config.toml
arch = "unet"
dataset = "made-up ball-and-stick molecule models"
image_size = 64
hidden_act = "silu"
weight_standardization = false
pixel_unshuffle = 2
attention = true
nesterov = false
orthogonalizer = "newton_schulz_5"
adamw_lr_other_params = 0.0015
batch_size = 48
epochs = 1.6
decay_fraction = 0.3
Rows from block 2, named by matrix and row number. Each number is 500 + 40 x the weight over its row's rms, rounded and kept within 0 to 999. All counts start at 0. Numbers have three digits each. After the name is the row's rms in percent of the matrix's.
# convs1: 3x3 conv (model.enc.1.0.convs.1.weight, 96x96x3x3), inputs 24-31, a 3x3 kernel for each
convs1.0 103:497428502514505457480548545519446399446564471429420429542564593585598515522486458462518490479463525563588525459466382508549487485448537459479529558506521499490479537484456485454424476484450467544557486491498462469473
convs1.1 104:493476562546521507520477536478493451521451461380426434501466491542507551500513565447469440576539512479500532526656508561542526441421499505546548460498484494462502480446452573496584487478517461493535525503501505501527
convs1.2 099:546515470481516509507477399518443441501504579554448489517557477474458457518474482507454475462479515477563573473448461522489486414514417471479523509509465476485422599487460486482477502432421511561442528499452476490473
convs1.3 105:511477471555510522552544442555459410492508471458478494485528533507526527476528502464498696507491519499507433433521447537536558480450411552518508512473514499485463461474564498557549475498464504473505517501475489547494
convs1.4 090:477536541513527457547509579427513460406470489520505582450483508508515510454538519464493507510515495472528519542540428466468468488557514558527497484482510524540559495463500524519518574538431520534511486466535471497587
convs1.5 101:500606519437463492516488577453470487515516484500438476563560542489519481547423465474510509604528506488531502528489409534566513454502526494563474556532538487516569639545487490585515461448455482504502487500500534502465
convs1.6 102:469488471441473497426483508530448557509396488461515508475458561526540449545519460499482481487500442489558471576478562486386501478514531529514539508471537445477507450557489422500359500554483547525439561512502521499502
convs1.7 102:540538493495497477567457493476448566518450476440402434501522472490490461461453465504521552502543650521481547551497507575452563483434476543493537511526519494527497568442441545496501468481589543489526508450533501483550
convs1.8 103:509431467507525565522470563432547531527364513534426417476468573459528497514490497523557563552546516506517504546455514479524481433486426556492464497526516517457503449553630433529527466533514543508521470517499466534484
convs1.9 097:463412533499479503516501503508488481455465472544512446555508475519472488402500465502536486461511435481523538448478461420450427467525524515477445491522443507505553516551499482556463441484480462471497517534516481569524
convs1.10 098:510471527485440517496512481516477485407400425568552477667571558495527449506428467506481507400462563506493593523374430425430484579580542561526507482499483494511529494554468587461415497494580490516533446480534461507524
convs1.11 105:516534486497470502516536547496577473566522563438468430510505517485429560514563504525474532507438536471493536540449521544475478418597460491448513494523510475541464527365596565451528482515493477496473484507515506517486
convs1.12 098:445482501477492559487478483646574479532405527538459463421425488489557539476447524533602656520437480467558418500502612493531551570558489490513496499493513510476473403535547468475439455452440493500467446499527503520564
convs1.13 091:492475559481508501446493528529483416424481475443453557491499483554528470463505525489483495479547405455497453513523535457478535454591581505487582457500534543528515497483469564562512499554582513451512545505487540553512
convs1.14 102:494501534537474531537549567500534506523437468483462510520528502534567407472482430460458484450493490475518469432468461485454540522426546451469497503545551527517474489513475591565431502585430458503502511520458532542482
convs1.15 103:522528487536577489457496481494448421465533475602492589473471422452481499464495506554451472534589368515471495495453466463429492542519425469499457544507479533506470482519377502481479484430533524474480505488496491564492
convs1.16 104:509479501486514496437547531475447482543486590534513463466476608476503466502523440496504495451571458509471451586470567492515579543515437496483459517507451478485561656488598536519572524530461465527512530501521481488511
convs1.17 099:526511525453459460430472438451441485391455588517540544541525454499542503509517520501507475515554453444430429424445534511462499477575504483453458502477482495528509458484549538521478446511409511489467502505510486536524
convs1.18 097:492474571518501439477526484472457457421457499509418443544460550480538473488501525526525502457481487491472460527520540483524585528476416557580510547455419533518512510407544475519633546531442503494517523527456478501524
convs1.19 102:473552465502553546433498502507603420593456473454504461480448400483502502458494560509590449495476488535474545497616517453433439457474422485469570442534472462508553439543439492455513504560545509492502514497469490534498
convs1.20 099:545533495491493509438576600451453557534523551618476440466486481520583503503526619454512473568490575502533545467503503507539397518450457575574502513473495517493462424512438508455509476481587493459458469512449508487547
convs1.21 106:511488451480456522533554558533532508441520483451495492490482551471503487455506503533451547586376432602452522421583452521452499446421506541481435496489515510513524533592466590445437398478550518454486502460461479471493
convs1.22 100:502483479526496536514467470432498449406459488420512448504523440540505476487492524521549500553499441677496401409484561486386566440433494521521467505518525527488464473510531639407582494467475530510503523519487529483478
convs1.23 098:509471477508506465500428516663569546452511509519485491353464441479519466529466424546562524487531462483537419603524474470507500536520476458437437539552546559481494425566539459497496511479443466469499489501496461447423
convs1.24 098:532483516509443487521509501562607587474436483465446529501490434498503487480495534430554498511496466493472460460452595555481437466521522490480506556515489527538528437523662516508478495444523519495493507501477587470512
convs1.25 103:481534511501529466539490470364421567580467460484470446541499622492543476481516514508423459441500481423557597450493511542436535476460472564504486487520538504489479466470631460400477405499443528484517478530500496535497
convs1.26 107:474459520535493453519545505495467552630491460499440480536527427500497489488475513495510503379491590393452485478528529453479447489503483498516490489515505512509487516510455365460608481483527506503518527534483455486548
convs1.27 089:561496507459454504461529537479456590487505532547576518485548428561543440482486511499571429543527494430527475541401489507529514554566560593519452487456483561498516482466495556538511608506482507505500492516484477536569
convs1.28 094:503463519489460504465510524393575528531553491545520536515456482483523508495524579568540466580541464447499464522396489507483530507545512470492468518493452527474458625474469488508449507429485489537562495539474484462540
convs1.29 099:533567481541517531455460499544560650522542512481584500523421523529511484540460488545444476487455466463526444570519587637507558449531495586526452550528538517484472612457603551577432451518491461473534513466530505528498
convs1.30 109:495465498486468482500407495467479501492479436444563515491516399561537529482500525520477497552547468556524495472504500480442440461529454508475517495487515534497502489541493540499420539396644514518485527515473478506494
convs1.31 105:504430458512441462482571479500479552529463449533576442536579485497476497494520467477534475512507609557547601422478465495471502540491395455502498499539436476451483555497482615521539566495511478500456544496512521475458
convs1.32 099:509548518488494516472482511538586511460449412452483496468421498458566564449462469426545504494444518487535541427598533502477483521486443446507500480486454493530500407529532549561543498547523494505526530539484507516542
convs1.33 100:519552684444474497546454518444549507448455503503470493502503525550460497490562477513457431561526498521539469534498444480473517454543565529568493498555509494478570513407435540545626567511472481470522518493458484546485
convs1.34 096:558538512491476479558484502496481488410472483514451514465526539508499474545516523560552652427518537507501457659439430496476488443428495589474487505535504486506480462384563358480611487440464482527514553479499481491509
convs1.35 085:493468455466525456506509488490506454454427480442455565535606498424484523480486475533429455499483503518530473492366512483546599488503528482508519522491474458484479517439516440490690465477458502515517487522490520469472
convs1.36 099:531473471512487508540450493537500557411454497596478457437500522461474517519508460450477503495475450447507516535454458442509519532532517504493431512519458503513573450486509438455503464515428452497541525471568476501478
convs1.37 103:531520436476524621497490543491510540477445422508450513482511505476429475490520448521496480448486451536515516517462458526559545503522601503418481542523523518487516415502421551497456469480565514505470444469526480539503
convs1.38 104:496501520540501457504495484518498459468440435535386478475487437486597643455442537537544453442474465436510465526559509459470475516410528555516528481486478479442440469536558456510492446513523507567476461454506491476506
convs1.39 101:473490517501519493506520502455519508452531469494496491537495427517470514468512439457522549490512493532506505408507575480540608482461405526511494580474463532499471521476474512550443496500470499535487483449499444468534
convs1.40 100:452476523536491554518485563527552411535518469449468482523490467471487478517484524561494506498572481451524480476495571462353519498508540467433539476443556478506498519579516541484540591580510457482423502489523501458490
convs1.41 098:506511485523595556495502513407454508495487539452476532496534456473506510547494450493487471461443412507539536447487488485489522462503556437434514448477506493523547525550467468504481462526579487472486533492495477502459
convs1.42 096:499527552554518475450493456516463534481456427496509458458474480527498454453424531491486486529519500480478477472517494502575524529492421510518546533512510516443485521470490600462497564471446534540489487530451482502504
convs1.43 095:481445499508508455559510542528562504529446494543551499525488379520484454513506574461525555535549457462513449505485406479455466569516502508509539530468470483483451420388483533438451544549634552564505506492528533511486
convs1.44 104:474556468471524508474429452503560473485544507568507491567472457475430481499520508418481425608487434465489518443460446496475509575500476455441522526465520496532473541470456483474487528470455489513518501466549484502507
convs1.45 100:475499539512454475583476448462463433444475470492558549487439500516486450459489426442476422449493571526508457462511543482479463427438523489521484494495471527492459507453419516501450517428535492493504518510507451530559
convs1.46 105:468454496520518472506490480643544554456545436539435493457508483441511543569533491512469411593605488582530470496549557504487512590515423479568552488495491506474555421513403487445526541603452506518526475525515524542465
convs1.47 094:527538473461531594467454456499581567569467460528527508522450447488525464474527441433456512437486435517562535591474516505472493434498520548510532469480491443498476430458412515463503381565522504483524500518488494525472
convs1.48 104:517536548528534500508492519466510531409469505523633511506477549559498554558421515549585509487496427495522560423496488508428486564520446508544489488482459533493477524425437485510560468440461522531523513520480480468551
convs1.49 090:511500432511616477499530463427480528447468444520484454526549454461457475503521520470518481461513519448551531422525551485445435498581524474527475535559478547466528402530526438499526448476503539516492542524543516521531
convs1.50 092:520438551479510475476463523455538465485550457559519531447529500553479521596484433431531427451472476466496538520486446473508533595507511482522497524527511471500519423420476431452495553444490502519528551488481489506476
convs1.51 092:544532540585530526487492481445566508541533490539538499473461486499541498525516603510442488553544514509542515541457547571544497424435501535508523558507532431534473455470463485536431524512582509493520520552475494497559
convs1.52 100:522500458505530518526506540553532512613581502498486462494489532501523507512528478528475459510506489438476475594643480570590521490486519486542512497556521517518523522531517499488490449503466510516483525518483530480472
convs1.53 111:457496500514488543503432438404394426533497504496536458520490471531506459489501464497500471464526421488526523471480479516427543554456524494513482499503516489481516515449531464545409593548426506487507527507457526494520
convs1.54 102:518474616458527541536489539479501539486433494574553530547534577480501515478507567495522482478523504500512457435433472512426451524572554519508484495450498504504448498480422542505536500499504492485492518517488521494552
convs1.55 100:525519517439487504501500470525508558496443497469481477502493453508575503516469506510518515507559503463498486548470570463495551459580567475490587540476514500487530495527388492518463552550491539488529494541503460518553
convs1.56 098:525486544494494592505508487517455482476489527479464543469481431451508442516499492488499485553509428518502507505433475522512548484463522480447629506493514490500468496470447499533499559423527535493465479489480514489465
convs1.57 105:461478538556495446505495464461450517485487439470441566452405479485539515509509512459538510532541525568527483464455407499485447511434400532467474520462522555492469455537489565503409413492488519483493521468482477514504
convs1.58 096:500438491533529504529481535511533588449402473522447512499481430550477497556519469529494465508470473440464511531528477487396520528495493522508491467493515507480519460592442559568536535526417473453524495472498497456536
convs1.59 097:503468460516484494442489482464475469509486501574480443509494537504530507456530525490539451504538482481508457462513498544451391505528509515497498477464444427426501477472525484450532410462490504512478497485496511554478
convs1.60 104:532482486522532484488443498583536504438418462518581528473494520502492571470479539440454487479486524552470526544494479455365464520556521480499477514568522509479556426454516547425558589546552483519524483489524511478571
convs1.61 100:481455476499460484521505504567520576579538496575462499442445528495529540607498496505541541479534471457534511568502496500497549491477565469460493509485508489497552442436580433479615423444541482481472514533471539530506
convs1.62 098:500477615486496482560522449401431444489441552451495509506524497530528462504498456586487467494453502526458446546483491417468506416515604455507504488495453541527498508488567484408550551465538472543495477530479527506468
convs1.63 107:477517487518465485524445509495379476480455401418513515571601614486525482497470539533547562489494512458455481610543533514504599468493512487520545495522544518457478696611640566484507464480472502501519515498467480481483
convs1.64 093:450474536537435490550516538518549439522503517493448461510532585522534480515461455571515489543471574521492462649451460487497462488422463536463545499497448494483548626510405548527436520475533479471489522488476478522526
convs1.65 100:502444539457516468487515532435485577456454436495503518503499435442470509483465551549459522587540439579538415456434578486480526520463496502479514491506475490522548482482491638533367534461459507472506481504492492478527
convs1.66 099:589523482467452497485491505588509516389450394588458471499502446486540452525505428490553527522515539448565537464567490490468453542428462446510533527524542510494513462493561531580550417513454505508512506510494506542469
convs1.67 102:503516479442491466526469391478531621556514521436452496450480391475492542511514497493550458486550503473487474507480511465478448455473529495481476464504474491467501371470417442449421471531562498501511515495463531491471
convs1.68 100:483535546449513500484498480442473411511478436568516551465508486501560459441461426488531499535498535395533593449432441503489495643454428528469503474479531496451502484476495594517564525510501480510502494493499546456507
convs1.69 103:436481463507459520512485445508456463495488433511545627525552483528531521545472492450545511437473497547571476552452439527474438580515527445476498452510504484503471472542512623578463528486474520509486452531524490499476
convs1.70 097:459415462488482505528453601502500543575554543474523479501443374499520463452526482543509450525519460510542488496446599551496504565468530488468537474538503563508486531493440586611483460490508496529517482498519494522491
convs1.71 098:544485531507494507521487535406474502474535518410502504521545529500464517480513506486511524516469436591487451479483578521497500510487543476513436519507463485539580526511467447494499573476435494463501496512538455521519
convs1.72 098:530459464464525446507475498389507507392408527437463494525540541482516514524442546506519449613521494617567451487487506556502466471487560436517549497453494478479452567484497629456439451540402467497494474497507494479529
convs1.73 106:532526478512497539502474408525504493503557483489456527538451507514453558504534420520490414468528533472501466522531495535461432539477349506537518502489495502540382476476441420451641568478522481468495535470487520521493
convs1.74 110:489454512504502489518469526464452502527566531395462478531513538457539517478422530488468446569480444566580535508443428484524475480390542504518543467510536433480510507478420470425387497461600494517515382547559532413507
convs1.75 104:515464488521470494525514544475474499503452485497521533533471533498467472441518473532476523537531511465455473610569500486424476468443534501514487476448478487496535713513525481482440459437461488470488453477422466513511
convs1.76 103:559468496502513520519476437521540515407494580516545517485553455499449524513425498539527459422567452456511494544592482516526546525508450508533516486545510515548466451586455495512533482452445466523480479487507520491514
convs1.77 095:496517491471484480514459521450444489523563460469405544521533529504509518489439557539546520463537520570491562430448487595435429449451540511487514463489510485498473548583506569566503430506530519450445465464475478480529
convs1.78 110:450472479534565535495431484474502475485459478500426516498543488475550542469520530516504489462535452501486468424513496486535505516545500450468497517496527507493455451472541371542439466514560534510453505447555513537499
convs1.79 102:478505472518530435513410567526523433518438492522488521489472525471476500491493483493501561444493559462488506588505493484541485464483464491488444555512472493523545588470426470449494444549477423474588471514528552511535
convs1.80 101:546507527514530569477547577539520557420526483528497541462525477478537428455472526555534411610482448615573482535511543503533549561465537532566527480490612485511570567477463527422420483484472502502485483460507516488519
convs1.81 103:523485538546475558526512519547566500557489448558523537484480423507543493513517478473626508463464423428527482520516500453448496509535555481479517506541451470519473399562435370495445521578527479502495488523536500540514
convs1.82 092:467548477543546543465456430475438562527501455586517498548553515510519497535416515537490469513458486486562613484500473472528488523496533430469495502466486505501472509456547443485480534529512460500518489506510515479454
convs1.83 092:515517489446513523529561529580509469484431479483542466483462569448518532407448501484505442460480442528495441551544532503449489502534488435467538517494515527470440472558553462479397449508471468554552474488519512446493
convs1.84 098:522520468497511511499533532539478500520467472540538545453492444549588456505506449549477461459448496532518488471535501594433564576490519498544563489515546553512511440434415514513526510493517512472475507467442530504505
convs1.85 095:463493524500485462529464497589450592489425529540471438488571479470432522522502593473519515443533518462505446493475590525489407455514441524496519522492518448476488526675541465500443443451479492509535410494551465482506
convs1.86 104:479502458426503496574444510676605474494541523543477522495416528457451462512453508540541470437613484421473409505562406470387450465422577430534448503474492456461499445524509471532519486421482525502518491472485487485501
convs1.87 101:478489508462518455466487471413479503486472534502476535518517485510503500500496480502516469495529443500527512481582633404497460482493485500500486500510535458530461539577539432517421476513547502517431505523474496455471
convs1.88 106:517524495557619519538587464518501483453419410445532480527505489502522447560497507448517471479523485527466449461472499561516495466509443481499516487493482487512458448415486531506539421487504459502521468484461548443504
convs1.89 098:457493461480527505439509570522526591486538558498519530519516528475466534518444553547480554538431516524455494504524495495568503547555523467541485524542507497497480646481421479482397481517427531430491494512531534473514
convs1.90 103:507530535497498511488512542505409428511449526509502473490483575479469508527437506433478546469519534485470580466549492478474507538492447476470486527511503538512447528533423470509544522526512503516509501482499514418470
convs1.91 085:531485474456498497563566493508521497519480481504564528408453463532518448460479450578548465501481449494450490493477425512494468460559449569462496506482504516484466433450463513516461480552502508465506504560493571539517
convs1.92 101:508473461549466501474461540433458511511476494568457434476580500495497455495560527537542480471551527475470448574487496512542633525441553517511527512539585497449539616668476476523561426523507501481476508531471518492495
convs1.93 107:496515439503499510544484442558470474480450424483499511430471486464529444522545429500521557490495598488462473518481460458471486433421575471516495468464537536508525562427620482437495488411524486477476488491537498499457
convs1.94 098:613444515488499517469498480475424526480505460472464505488540526439482490474507514447471438547532484497496465490402428552456352538481433533467460542517472495482508517457544500518464492528581444495504472541525499489482
convs1.95 097:513529460468401440459500524443621485430532462422459486531436461452442504518497522436544475505481488510515474525451468571401505469485510521413525530503505494524483473473479528480484479530520454449515498504531499512497